A small image classifier, trained from scratch.
Model: 18.7M parameters, 24-pixel images, arch vit, norm layernorm, activation quick_gelu, moe top_k, patch size [2, 2], layers 14.
Training: adamw at rate 0.0015, 6100 steps, batches of 256, held-out accuracy 92%.
Data: trained on rendered scenes of toy objects such as cars, trees, mugs and chairs, 97500 training examples, 16.0 epochs.
Rows from block 5 of a small image classifier, named by matrix and row number. Rows with one number within an expert belong to one neuron, the router's apart. Each number is 128 + 32 x the weight over its row's rms, rounded and kept within 0 to 255. All counts start at 0. Numbers have three digits each. After the name is the row's rms in percent of the matrix's.
Before each expert's rows are labels from the 100 images, of 14848, where the router gives the expert most weight on average: "top examples" is what is common among them. Only what is clearly more common there than usual is listed. The data: rendered scenes of toy objects such as cars, trees, mugs and chairs.
# router: router (model.blocks.5.mlp.router.weight, 8x192), inputs 0-191
# up: expert up (model.blocks.5.mlp.up, 8x384x192), inputs 0-191
# down: expert down (model.blocks.5.mlp.down, 8x192x384, transposed), outputs 0-191

# expert 4
top examples: count: three; light from behind the camera
router.4 099:136133127195153203127109192142046125139161190163134178116158127162104101167101137094087149097126092134139134098165145095120068136141184143155176102125099170150159184141141098057141083133139140144137113145106106099111122083176067111104161071169128175095149118115116093103125141132193164106106109122142129174098120062152194122074143168066115103129199123085089081158157118131125134172119232092084116109127119116116082140126125102131180134089084133135174115071152174107155177139088126120101111146093141129099122097122093139116108131086102082098124098161154120136171143120143113156
up.4 104:137071104157140129092108128129094138066112171154086094172150142124098135166105169165136125101137099157136137084130139155128141156104177129118127162112145155095128129162187166118145166136112115088093089079148180094158167065137079153103184107163113148138132126130149112180202097085148095117128154072124143192164134161166093085131130130085152156106154210107105090124110164173169062090175137159155216124197128094129151108113099117089134134124115136116144154089155105148086119102093239159120130069069148117129190158100143142095139133137149105101175139125128109093138081104094088106
down.4 126:140104168128153211114080163166107141188080102149148120145083148100150111128130128113118151047092096127099086152149102109062131167144106117113169134188124082167212122117162083104152129107091126123105145114079116124154175120147142139141124138091163138126143079177171097065133140114094198129142123136185148094102153143190112107131110109118108100140157102096127089172134125105122111131127157103095124142113136155053134193144130135178235072130138155131134140169130183152113090188139154167144099149169104077127109092124183118107125093154121066075100163139097113074111160141152078106
up.5 100:163138120083145111095113125137181101157152111116138102153177181139145188129156137138140105125098078213173163180077123193127116125152121111158124126122106077135150104169139150141090169125096148158127150090089116093128096123161184144115116169088174125122100107126107154158103052059066124169178135094045156090104100071117148107101096097142157155166079106119133098070133201135120147139100110141185151151111186181142142149142116169126144158087114099127121130104076101189174109166118134194155144134133092077137096084130156149094063155138106151084118174100172154083116130158114113138
down.5 093:131088120096122070114101168102126158120158169116152125117081169147119120141136151131034145120111111147172141090119205087174117139169145106087111086163128155133095147151115090117126080159111105136132127131136165138125116087196106120151156123156121118197113100127087070172123093121136144140103109077179167127139099173150072086148136177161141145167164152140131181177144102082067076106138121126121174078176140142091159122132109140146169146201123188125089127072137161178106090110101137103139218097106138150170165133106072078068134150143104169152104182167117114129123093111112108052
up.6 098:135055149116117120134120136101115098051092142112085095139139135126137144156132134195122094134169064152108076140116139146159133153174127116077154134119105139138134128170174153158120183170073099110153141137145182057150092060221172114105184111144138096134164049113179117171135090097127127157135075061070141143156116089158126123128116105143138139122083147090146101050119155151146124105106137134170157113168143136166171110142087135107128152149132102151140177097166101164101079099073153153137157116089104100170171086110143109077100129170192136104154132115163185130114119135107052094
down.6 101:130102159151151165142022161101119128193125162191144122105093157122079102157142149134078176064110117130156111114086194096130115112109150069158093184164109161143159115107111115117176175109138150149097139143161106120098169122176081145143064114077101145161132091146093144105134127131132126127138185099172087173134099178133063079106146168167122124154125106121137101176161082082093100128078141110082109116126107214051134124145126121129191138121088143175119135138137138163119124126102152134083135146122141088119112158105141096078140101089137132176132158151050085110115129075188141079
up.7 094:151135101117185162118123093101186135157126083124157098095123175083148136093096175183171136137185106164087163176186161215155153125109091135122112140119102127117140158063098131100073161087156070128159145131144148124218144118132214115208127097143129160127139090127107155136133095155118139184113067112140166149086114132100161156108110073113133118155125179179131093092134168100116157108102053145099097150145149135128133112074166157097116066109153156155132137135091142110144111127116106118125135164157067077124085108126109152119101149174127111182124172093143096088084132153201124086
down.7 101:157134152098145080139161109164157135121088144080139144136140145127106112177169113097148085086098135134113126162153102169107160090132162134115095125163145140123088088137140078133136147115133061108140104085126170139196177112094104140180133080120159180131114130129053124157164092151108153173133140080191144097146140185126122168137115079091110093103144161143090171145114091110162099093164070120140168115130128176130211115106108143149124145133176075128090179147058158133189078203157077112082129112136074114096138145148119043160152138164077090140117177192136103087076104140151110149
up.8 103:139165133119085147122103060107125139123179135163100127147154108147157123072172147107114146101153143141118094140178133176195117088115104105154049167116147137056111117146132166125153174168156124119111112135174108123165159184093111133104057187120128123116146168139097121163119161129156070104110138134054094145170047068089135160099085072156110164180085180138181109110153148162166101108106123162202141148125116050157123069144130153127147155082083101109126121095088097100146143083151152152124154077158138109118116125112136160170166179049138162168132138140176105134126117097092138134
down.8 100:124175148135194138140000103109128152158098088157109089118151087116108123144143092113083158082133180158114084141171104167109115131051088091155075175179149111068134099130095149109089157138105145110124107137120118155114102171095071089129113092084148109122140116122103137079125181143146136125175139126156126145106127132113138111120123121148106105167125140106139106160134132079152123158080124173133153178140111133023175125141121114118157145123078187157116123139072167143136125139138189138098103141212137130130102076103203155139130121130067122138193121121103105132136176093202170157
up.9 104:161164089175126106077120131052126100155120133139077076088159071120081125135128136152102075114131085138125132083141162150176119117145097108138128191131111141123109152125152134104129172075139097097151067159114177120132151168113106186191144142120100138169151116133110091135179137085188139200125118084133120163099113105102116082095136121118146122168184199136105161091174131148121100151096105172216215156196151132141158106127121141089109168090088147147139107092099093176166069157203140080127150116072097100121145108143140080100136146087125173135149135068121110140136121098138151090
down.9 102:136144096068093123103050163157064185154135128107193088159125153175073149167139136118100117088107076157107104107111119119121117177160133124113087129116150137174113091079194154126141153125071183155061142088131119166137136159101146160108090156149144109102168097104167111187146111139088129176149124039086131145106091184121093113097142076158126111156152150155087087071148143128050153153130122175161176130122101124139156154073129143156138126076154127132143170167132132127111075125129083125145147154146097159115127142155117062185170069181157103132080190177121137120123120165126131154
up.10 099:124131117097120143109129079097148131187160134110154154170098099150140154141107107164171100091176167143077088126160142154140173135124083111094101167121107039060133118103109137071154125127084119121114129122095090138194114176112180131174123164148206173136132087187137147128106130160118100139147162161133194146104116176113119178103121143086156161191167101118142107155160166127104162145102147118076076084134155185101152085122175195135145114157131105093141190118062147111157116138151119109096097098147088116139059130133158113148153101116093128135146181150099112031119168171138156071
down.10 097:131132124121140098157255110125171140088104105089108115121133182093153162155129147154125001130174134151125098182144107190156153153131131128110204114114132117133051136128115080119085173119069096119147199136093123114182139105161144101156154127129135120123113094092178112168147080128136104158115121063147179140110101105144103157117115102121123120127126146126092164093101142097076157114147088141124164078089165052181209116121111135134125129109190132096111181109120132102144096142107135138141110133134085093131134103088158123127105071210132110141115123135117104152109165140176133159
up.11 107:160084108169113120098113162144102161058105206122137108135161094172099079151126156118092135126116097125132112089158162109151107169181163103118192134105108170113156128151187110106054152144100110112096049101113201139152106079156101140108183113153089135114111130082148111145142137067147109121101145113115114135110168138216112151133119135096162140089205132110102146139124103144162140108183166161145212139168158152093139117133111113111114125123093106137166162086172136136161117129096162122117112091061139135133196094129123117083162123111147106119215054119157192149168061115105118114
down.11 125:071101137144157194196067148171107079105118092131162142152115124169170107067152146138182207086163129086134109201086100104079144140124143101115132151134156121188176116097104121129096119131165090172129090092137132144164089152096182074106119131134142123091140115181145137138110083191083153121124076125121152114106144120134095180122103076118162086109109135130102103140137123118100187106113133079111147165093090136062093158142142100105165098093148099173138197145137189098162135123114116162164102171184097102123131076139176124183111060120140047120099151144106123111135116175145127152

# expert 7
top examples: orange object; its colour: orange
router.7 104:088114164175144219181119170154087115119136080125092159159127091149150115093097125125107145066177067068155102153076117094113084110130140094107155130161124118194132111112073083130134126122165135124122135135165094099154117167149100087110057117141142194097111063123101116110112169131099170149144078152113133121117095149082141114119140098128126067169138121112149094150120151125093140148124190100067095144115117105148103177141111090131203079128099136155130167119139207132156119150147107170079143203181147091138131131160130114151150111120159133107060119177109151174134091231134109105
up.4 119:166134088134077170064101138149101155155176105155160153141103125131134105107139180148113154189063132121143228122226103092104077140138105119138103112090151130130149137130127161108108101045129180132136157123141126156126181150135082168128121141163131117128076154127125086102109146085128150143151137177125147135111161068153169096073124154088107128056223123057084146114112147123139103166173138119150209084180125134119044113074197110127094109113093114141156129135127123128123109152135126130123146113098135143139114161115110151089112211089131134159103134146191157105136108098121165124
down.4 141:114151095101083127157136109187073128080081148078077090153131102121110115174139108148183142089149124087176071101113092089070156152092167143072141170140193093160102116142122132113168091187099100092116101033103126146125160180107103059066142104174190182062083115119138107159145138126103154081152108089143179092126138171181149141164139170125127125140124134105134127204140159110154104134183153141097144108113115138155149156090078167122129147180140134136124163136118182170120124136183150159109160099144131153106100120171125097158120188127094106138128158107127085122165140137054132114
up.5 109:146143094177125132089067104053166123130146149176144075111188080142122133111079148157127126179129167116102174113176103188184134107104114124113122148085145104064170117116166129105091173127083105142114108105117187113188153103121133163181195144125172090142110125134132119101176126079167068116122148122146145166122144107139124122114110109107164116132174156122097160093129161166157107112116139198155147161190124138067171086121141189089112191076135102117127117116090098161129137113182156102145095064098097101123126126067165178126110156106112116107183191066185126106141135074138162117
down.5 068:163110123057082084142006111155182131132134124146136140149090081149091126111138173081146211117153138141178125103115100124080201137131092136129119135140150123156174115138132209142123150136154167153152128081155165141095163170114094080124073135114137125116106141194096150105093098128133129111171198173091150123118128080125139117184172158116128144054135111111164140093136147135168111069133091172151114178139150171088134162139165130123178150130027098106156147137107129138171097129143145135179104084114104150157135124134127127119155145059133126096086130080169148100106151082128104080
up.6 099:155108069130098133123099152091102129118131165135166084093118097123078134156077133121059115146117126150046094103154133122180133112171168187124096162082109101059113107127177148187112159155052114138098145113144194176141108069114116130090131154145121110153101144130159110154142166079172099096129098073094138158194148156167071146125138126142137131174108143163156130100139165153179117118130115146154176139105086117118148106141130159073078185122110156140108143116187113170103160033138173115142110086076147149146132139092177114084136145137148172152175123084181202090108098098139147106
down.6 090:146101145148116127154089126103147106170155129115088112082129124065137144109103084141152136147130125152079140161161137139102111152175108152115139113115120199158145178109128179094098155094175067168141132116196220090136193143151106125099121098060144125127159127166101148137194136131136177121137114121142128105120137103126150158142123077061080112099060128091141149091186128100166107121139100102129100158144089134132167182137123088113097143129154122212120140170100121118187107098110129117157149122105048107113088088121158047173063160148118108164099133066184163137067118108200130134
up.7 089:143126131115073112135134141099120198082151134120172079084149048153125188093143154123075148152157112108111076121192121129180168122181098142112121107125111078128127098172109119114102172110103140182144096151127198165165142127111129123126099182118151125139105180098099113144076170067127119153149098133122171137165149103063138193107133085151118088119116171145137242134135120162165131099158071125194183125151114071119130131162160157136137137106106108126098101099077155106186121070134151144125137122130131111164095063135168185110183121117107085127122168121187162130082093106140148092
down.7 090:091081107169100142078111117110138145091157101178130079106083141154138159121150177221154138207096155123100114108166134113150054112121106109128155142110106090108154136116088126134216125086084128131148161136118173128172182095163146108156181142145128150136115101124174107121152144128133125076138132106132106084112144168128092062171117131143149146157184123122097143102139141145085161081157102135149168135207069123078138109112162152089109153170126144136136085134147101131062101087170157125152109056138185130198069155141087171062125143086147137112141147127153126078124148116139061067
up.8 090:121109104137137165156142076126189113136164095113181162120116139118192101132101131178144100143130132107087130182118157154142076090122078131123121181090087095084119149159143141113102188113126128080143134112140096094234128081177223148142128112114127066104163094183180135136114123095148104147148124147144130121139125106111144194137105040140169110181123081137128149079147125116096184147174131117115091066152138135135193052134138138119078153162185120079193146157078071167125168129114101161106088106144108097181109102105143132087153101155149134139124109091123132141169131140172101133
down.8 095:130126123124128181133049162149053097086033179112098113102136144149086069175167100135135153111129040176155111116123152089158156204148139095128144100079132175154135138172175135128095139197156095083146116139099141163177065139150144100143140113133110125112146120131155114173115123090110121209124135099122157141130109123167123169145138139144114075084123143154118084137094154119148129140112147159136187171119166111133128128066083147116107110110109131171141175106198130141117106205059105146167140124095078088143181069137195084104125085118108124132162134132171123138150081144114101135
up.9 101:152145110155139128085121151109122149108115185121089092138184100133152106102163120167124094110143134170140159131137101196158114142114108108093091176085179167114130182159198125095056137138125113130111067122109152109183119152117092114142231095150108103141161155108136095154131111049141125132094091108113142111087136079156143111092130117132149086089155181098095117146122176188173085117146162200190132149162163088132114115078119189107123105072105134137142149105108124144110136165128152105179121081101065099105173079089158151145134169099105087121188144081163113111169094115052152113
down.9 092:155161139092105130124196119113095154189120183101111129192113100116152119144130157107139080081139135171145102141101111115126142109067126125135107169165130129149081124090114143120142129179100138149077148106167095087084170131107138105115086063121162175136089046075089103149121152193150177068122107066100216137116124107175192136113123162115107172147115130092158086141155124111137107157158179079072133131101095207155129135143128093146150106098075126139108188131078215132097092112139139112094170156173137137124119118122109111191153124148065120157065156134097111103159160139135122136
up.10 096:095129101170135125130130106082110123114188140129094105134158161104175156128117107222104100097178130129109107165125149213144103169109141113059152189085147158102112114154142125071090096105130115116103102099118155113145183126172108168131164156144185124173124171167163092139149093101128094133147115088157153122177139154114130174080137033020165124177162167091109114119178163148145117164135142147110160114169140114120157097147128221117106142128168087146172140114090140121123159119134206129128117085092130120114112122118154109142138169103105050166114178115101099071147105127095147113
down.10 082:115142102146138102140249028069110181092133123083105131106123106100141153133136103214106017179142160093106158111175166107131085127078052122094123140151094107113051147157085178082106135146135103091143150126132153131115179141113108123157119129107147072135180102179160136183116196110133081137134155132168100157079118088090143120159130164121132166131128115101121129157129147119074134138142120134095151100187137150138131093149104115119104141179179175136166079130109122090100158109130121133084159120102122126154092107124140118075130115130117124133158166092119144164165181113181143145
up.11 100:157127095175161207115123153091118150168138122133143116066153084068130102101079142138117142141126141087049156147143106136157125104145128176144124153038126149103142119091145155158130184086131105136101096118183151181156147073137084119147112137134065114109171176134177138105186145134203085121091121065142079200138116176167095154130138113162160076110141144105148174137178145155162121098165100133142146154143079080136176085105143103095107139119217103132084121144159111127131146077109132078124122112097110103105158168042131079157092139154159100143152128096135083116111119104158160151
down.11 095:140154128109112094115054108109164105205116120158140149094148130125066118179082110068112131161099110104088113079120154095135176113115124148139169176138106143154123158082120148119155179166096142147146102151172122112067158132079159138149137096104116138182168096107165177084192067157163194153086215138092080109063102134183137106118132132178133159109155109114141126108132103091128152147037092149107098125116109162093181139115142089123176170147131071136176149160131097135134072108143124113150108172101134154175121130145115078098114112143149169163140085087091135135122170129213146150

# expert 2
top examples: green object; its colour: green
router.2 100:127120062104134129112143100165085137096103156130157125172114118176066111149147094120123132128076071130133174101101108082108136141130138121140112141058154124166140145122156183170204122152149187090141134075164112169118158120095149144113126125185084120130148152124163171153116126122170091142128164125083085169131076128099077117153141158149203136102146104154145096088092174129106107114166168146103172152109119146146145066051142092080066171160068145094127133180203083137040117104126075104139140102105163162162151132110110080127151122117155200100133147198108104107162115158127105110
up.4 109:137129100122094158131097156110113111097162165095101139097138141103160117140163103166170135173159114207123095173171134138173120115108076173139174129109100115086112128169149135090122124166089064161152141150100159085167119134178190147118170093124181117132162109169127064166141061092094164103162102071130110137143096151125186142091108101169087091154129160121116168106177155154126144114060107144158116098161121096113105132128124175136215127116166069187186170120097148098177193117134120108143153056093058125118063162143083098100115133095136099145157114110174157115127098097098099132
down.4 100:176158103088173130131069079129115121076144115067103086102158107110145112122143143192144107152126119113099134153181118143177101145090075162148105169082117104096099145164139156108089139117131096120163153124128184143177143154165121139112113135154091052097153185139139096163144136142117090175172117159150128149144121097093148165117138106106113084117074181141092155143144157184067094136159112133154123131184132016096110102127157125098127141125124135126146104088103084109156222113161152115135148024115113150136132132105091173127173161124076094123177153078218154169145145124151137142
up.5 109:111174166167127134121122090080158131179123072131105097082170145074166152110074161171087106119174150108058086125167111184182099111123115124118178115105140162097157142088142090078088141114139078095111106127144180101151137149109113153122161139079193127134116129099137111084117177136170058108107109139148133105121142126105159161102089099099093113196169177096082130080165138113162181142137214142113142105189155116101165153152087135161081123077168149199123088126068178132134166125194150152131085162123117104100139076099170138124100162149141099141125154126125145163091129150095086139
down.5 087:117121153143182139151000116108105089132094113116132138097168142131114118169120143147097171180110149134110180084170119099109143117049120110113154114118162197152161167134140122078140135119139093143189122142130166118123109135106146103143247074098088109110174121136166106103164092140131155156127179136192113123095078098076140077130145162112110096091131151094071164122126112118105141123092148175132126132138128073064153144138122072110163182103112139176142160169144095101110193126124109128206104109107062114164133102106123155080095136151126150129156151105123132140153158080124131138
up.6 095:128116124158118116126112140068071152102124177171121127117131109087170153152134137134176123158130111132130109112118136119162149172159145196125157097110121142133186128190166123134163131164151109130138117119057181095125184069150134102112172113073143140078112159151114107089161103128109181114173135048124166149175069122126163175103123119057122115145096141081091148104134158160172113113181164146212163127100141004111143147171126120168159156087113123127172096099133138103144157105143114150122139076143097082141126127165079120149145119130090062096129101114211122074139149086078100148
down.6 091:138086137114202148132090130141129073105130098131104124135138137105188164065128159120119144125109158115135159138127117132105105107169093117148174069141133151187185168147113160124077109095173117175216117078116158146118150107154092111086159116155140110112128142153131114101156160138071180102112100131180126099110147114122173076140164099087114108068077142094078168147100138146109085106143123138182183174132117086125046177145162096107152094078139148126132061142138128135162108115114186128139149103138154150083128073104100205093102190145108094070119186082210159154144121112139102131
up.7 109:114135041148107137104142152143112152143154154146130115091104125171090083157137135189129134134134071114143156118159141085124126150083071113111123199031144090148105115063133148108178125117131137090126129112143142150159200166125152116140158112165123131110133147126169108177189080160205126171150140075103123154084128091124137114129138126111178104122241110045102103078142155163093142161125130132082164146160119115148123091092146143083102185162069054132181138144136107123109145116181141107149156097122118132181107125155101076119113152068117153174140136117128115074129119130132162066
down.7 114:140099190161183147115103134098160129180079123192149139080116169067126151137077156117074142102119135145096132099150175184085121144165139156137139127175106169125174137143135099126059173083102133151141137148110097103086055100139136156154143131013115132141147111092110145082082154099135117151121168196140139136096133127218131086134079114128069129139103155114121121115114067105137179126092147107155113126114134154095161164190122114158157103066181181165113088106129143116143135122076128141129084177160113069122134108112132193113141065177135121105149109122120192148118151090148130151
up.8 105:121149148151129110105142172120165155138128146096117069133200082119171107113160098124081108112143101135101078121118078188243157147148122161120095148139095102119106160105164067132076150151093138159158101184076132088155131149133082153175167147118191126156148071135147085128141184084128114149108114150109120107081095086111164139076132096109180099183163167085116110093126149180140090088093102159149113160162158126102164141126138206158146148073122089166132163075063140150135104160113183100128054142097077135127132106115182147136109084136134110086160128100149127160089110115149100123
down.8 124:140089107176092178143131116113078093086126136122128147095083113146132125114126183183187129109166108128132091128108167129138094150188140211125131179082121136143136159120092123116170090066113120165074205091131137120159132092149176115091098119106130150111093123140124117165114151141117160100168082134133162132160177145168146164116081115090095132131095104193148116130161137118130138172198168051112067163108076139154107122191105110094113062131135173132109161097144151108149135100146065142134138088129196086080082169138114152222144135122130073176095109063156125101129121171139141123
up.9 096:102121065108094155078144137160107138110152152108133150133081176118156116118125093157132125162120140183076121153120056109114102139077145098128072141054120081134093100129173144126165076158097116137134148133128124169174109129140153099152144174169117140155156085219168105182148077116143119139152114049088176144124084099166112109139130134051171137173154140131132073171099199177135102064132135122073130092139113135114126096073154151101164126144128116130166178141136129125103131108130095121167114091117104163177087161107135096099099131126099151201109169140169162043141182129116064102
down.9 101:088133168206187136084173181168130174169122107170142164081090161097068074173121149138112156088114082089131129054120175092097118145136133158159198125157137130171166125124137106128112158066156110115095148164115114145139119155152099142167128139087111109139146166113144132084171123165143172201113149162122069118125137095094158089103101094121104104145124117086077103077107132132095175138049101094160117158128135055139140162125124113147155061093123148134133060159132108116192130155110157161140093223125071098111147155168122147133098094127177110111116072140130132117109085123127147140
up.10 096:163147103134081123104146150115104150115147138094118134074116115086165097143121139161122106125148092124087102136204151118200104154125103153102155107160102107124069150148134092069154127131063041147164146174078153121230120179135160116164150122131149108126149132160132051154145095157118147128134118131161138158131118120163145140080107103090091101164102178114117161138149122142094076143084111073123108107170149049144155135140106177137190142103146126152187142060025143106170207138156080100114149115126073119142103139160085131089138142164111139173163149104166165119107089101108126135
down.10 089:125121190132112081141255172080142149146110093078122115120068137095148128143127132114118000097163129112108091112156199158178065154146152133106118162164107103136038157145147102135133126095116108100121149158096124108191129151152108107149122127126103149144112113123126107180131139131122128117137109094123151138107158128142110138102097072112135145133101172127132131144120095096096099138195098095107094108132165127206144151164103127177136136111157195094128137086090125115176151145112154118110168135132141107092139117183120099158134105190136079130113113062109117168094086136144150134
up.11 101:146154180137141119114110130099173133120116133094103147099159107078204131125122114089098149156159207141063095126137065142180122090136140156168135139145090151103118171154124115131104150114077120123149064245108207151114072131108065161154125164050098131122161139138089125137114147092128081143116159151094114091131097094134153182101128149145109111115119173131124125172178133203209112083114138133168081142142134094101156171175135111157163141036166130136140137102076123118156173119133123127158100160070114121073132118089170169102138161140115102128172100099125144145113152096125160144
down.11 104:116118185126158151153093123035127097147164154135125161098162110065191181102094100118089118102134170147109182147146170128194103110126171172069052099143101181113115181138081115099071107097109149110124133181111124094101092103120143141137166107095110133115130128124054107107076130109095105125125136162143166152124097144149144151102165132131081131136110148124165168151129093098143093154121207180118052105086125138103095142180119090130138118123184159183158155070119162094111172108100094088121111161125141124079129152101150147143180143156129171172156126140091105149147127067112199183

# expert 1
top examples: light from behind the scene; count: three; umbrella; largest object: umbrella
router.1 116:141119114087146086135154087141200126098117159089106105086111150128126139130191145175160095192126144168146140168141165128165119121162066143090118128129091096078104180185133142109067189109134109131130130126123189107224136098185168125170147106104150076114161127154102139177089104091095124144117095107166112122127141138125155097150081080166119155101111149185151181126136145160105128100136048145195098102164160102137152063132106210086128143133132149109106127125088070134186126141095120147145130039095085075166135115120158103095138152098114095154162127091184111145113167130132103132
up.4 099:166118082108122131095145212117104151078117148137187125109155111114154146127112130136085117097100108122143088095095095161174144129134141197155216160000129109156139090125152084099183122119129131120105212132078126155139126143116120107139117145188092185110099116145121113116165093140198137112182158168124149169118118163161083100113137142104188109129139105052109076134158107141135153117180131104108141094078155067144131122089151112178108152109106148126125160038191203126141144144129113089121129148154120092138149117085120150198124113102116087133145121096119157116115128142138179109
down.4 084:144143150093070066108255132125159179138140136080128103116089167113092176149185134134111094152150126044166126121084078095195119121171155114122110096154133132158112080071122099120104147094145109094145058116133141148148146117107124093161064155107127088136135181134093140176114097090075122171180150129141123063152125173127122163126153108173127066118135174169117170144112140050105170113196111157159155102153128161158158166123126156116132108136185114128128093156119114123137103139098109117176120130132107102118127184118133099132125093140131085187064120101128097131065090119115137140
up.5 094:120167132143128162110106112096140143172116169140112091156081114188109067111115137154135122078136150171086185183145136128175134096163107127168096082103147110118116176147148116121120079145168110148108193166141104112177131156170138103127131131130132112173178122085142104103093159148163155102070111093110146116105135069178160129023081186146126143145182178133112151132120158191112082154104147085140126108156122115146095093074115141127104048076142117147124150153133161122121155112088111148164180092164079122130195129064127122114101170155166137094092130203125115149163051154083088152
down.5 094:147116128180037121139201098096145144114189093109109101090094158062177127088137110130128151126154151109156096114151132203165143148147125083075134162101150157135070088108104125128141107112088115116123058099149129163133147142141112113088102203127145138121162166136090103118109088070088105167114133183152154077114099131179096146176145135173107145142170146149116099204185181115161157104142129156119145084119108135114136184127116166145158075200184118173129153112134140112156074093157145123145129103102086112106047169115125121150114152084087151158135124138158129064107063124089158114
up.6 098:170122118132125127103120207111120158088117118119163136120161112163132142147091144102096112129072111143167124100126120147189130140135096185180168153009151111140124101084146067121136144137160128124130166132085083141145102125120144120138123125172127150104149143116130102118183121132211113142149183133121116141097085168176057091116137106120181109119115084042099100141170096106109164135153098144121118078093171092118174141073132115212098182130099146131109164024160157145134148159121161073095109135164159105181141087113152155190140090138112135068167090142086147126110113142161139104
down.6 086:166154123137052071101227142120147148109161112077139112104125158142077149133145132123099108163133092072131031118121074114221117143177132152120107156135124143162115096082159116117139140102087106101122108111124141127141135156091089134144079172087112071161141182135128134199126109107083092163172150178117091089124112148107134193117172086157118051100125164174134181064119124093116170110145119138155142095159120155150170189136093141127121143141161098147169110138108121134115135130123124118167112135099084147094104191165139143173138131108152112163075110078149135199074099102083112167
up.7 108:115144129159045184142111145156059177081129137183164123172106078199079129089124147085107149102066110127158135124162097123125132168157129130135104117103162076161166111147095127136141090164085202122017191062108099195124146102114120092115106139143171125085123146079157116113094173143150096099116112162123124169151156094172128069122107159088133109082154098131161133127076107129115144150140146120138183113101139129129091121124134146170152125109117167066098146110163154112103087159100109128124114112159191123178146064109141155186131144080093119152101157192151118141150183127124139165
down.7 104:134128193188141185063109205086119175164043148189134137135083105154134160115086104105090133109070114157109099102078135160118186158202133069130174083179078142173203102123143091156110132142099129166127107117115120125075139105091144188136150126095120132157089109116094123126115148104113151151085176077114108117131152137115131093151160137085141089089121080153126147112132107156138109098118144099154171154103167196136178183154100092170149117103085100180112136147123175165102069182128165116128113192152129139146163113126133121087131110130142141103123141150112167101125074137138087071
up.8 107:109139090152100155093087116120113123118213188142154161117110152141065142119111152113156224150182104176125173169220091115126069100149151179105079087135116164160149139127079125111105091120091095088049100052183144139100108064122117073118148096116154164129112164108107147107101097137127146148115114116147134142155156149146198127157140161119075126111191101143155118031144122147162148122077147143128114154140106109133110169132120130133147062149154070158133101147154160079112081098151134125143110140112138146148106166138140159098108155130165140191142103162174083117134092114065144127
down.8 109:105142084136129111061107152100151127083080205112078114162118069126158131190148140140162112141159082140146088076103100144164207173152130126127169136120115068137163140170129126117142105169116134137179101165041167114121157131129134144156189127174133147151094118146149086102148135125094124084107165121070137126121163064122149124131168124077211109099138121103118143116096137173191110106133118144143165135174205132127109167120157161140124130108114071103166118097075095148146076178145193099114127122094133167150184149135106140078143115145103118104152123080154115104143040133101064087
up.9 095:128160095143132142093110173103113089135139108120136165144163137209085138156112143113140132125120079164160107150115085163174122161084197134147129186056160136108161109113170123091170080159109163115079139128122064084106099113079139174132114117174156180147159164124132120099121110122181114143139159147082075130173102117105161166114191138162164053186118109072139076098145150163149185148084152158108080134152146114102140149086134131162139148151074122141130148088144123171079154156121117087148061143101163170192117130182115174097086159072123158093132089086105077106108126123137070101
down.9 093:185142079093160187085101121148096141118094188120068107147098102144136150162116169164174117126119086172125080076085131187093148179121180146210180111111107115112174108134164139155181086129096102149103167130101117063116123122129165213081163100164118121138100143120131170129176151110132127111198135116123142199174169168120122170098107147084130139128109159144081084152175151148109086142164135057094117120128143153152099140184151092130116138115147111127141107148108130149085174102169153182085142118121133126102089195138071100093152126138115151099117100096068140104129089130094062122
up.10 100:166134100162166161111136101135101134147155099161121101128134123020126166082128116168104103071150145098118167122155099130094083100118079111158158098105135150109114109096130136112114182103080139056134082125137121174136115126127116140128106158070120056086170118147169124102114129117186087164206150145152146214131118155117084109131109156164083117140135135127067113151127172146104105117124139111098196140134133097181160103181109120055158084119172142128136144163131134076140114139185104133105164155123125102035064118034135059139163126141152139108169117172139173128102152151121164122
down.10 102:107129141148130129095120076091111215111118147137082139131124112093178133147117154172159113125155139115132150130098127101109172120148137117089124052159141136097151111100056142098164148148109128115114096148107116148136123079108148111127125124125187161103081076114062125104087189125121135064153120182140169125200105114130094114177133184093107146218119068131139121234133183139172091133146150132106114167156130128104078131189100148103124062163121140106097088132110120133073159079103070167057143133175170160130101190094099103121126153170157142155115111136101148099135161139111074085
up.11 090:074147134218129185105107157086078151182110113199126113145131047104142148081040100122138136097122147149123132056117116174141182132159207139124146064097150131185128124107180101149148062181136132140130146096137069102065179119119126108088135158153142130114131143077120151087134149155203108113129134152102150167130124133164151048124107163101150123123147134130132100155126119123142055129119175111085154082112121094127123162122137082171094088088170176131096149136159198092085138103144147105114125161120144131159134126085061095166097111128147111115106126154082133105137083152129115107
down.11 077:129086147149135139127023135119113090116060162236104126141132078124124155133119128115160145123095164154122104081096143151098151155147148086202156109119113133137203098126131152215107093149096155204145119146116104134083097071105141194124175159147100126153144112160170170091135134076175127111107184059107123180160158112154091125161124155115151145072108117181111127138105107129163148091109099116162172128091162189116114147138141096108111147113144080110136128137155099145100084144188142116140103148143162168123177099114115127091147037116114183117169117142110127124153059142129116112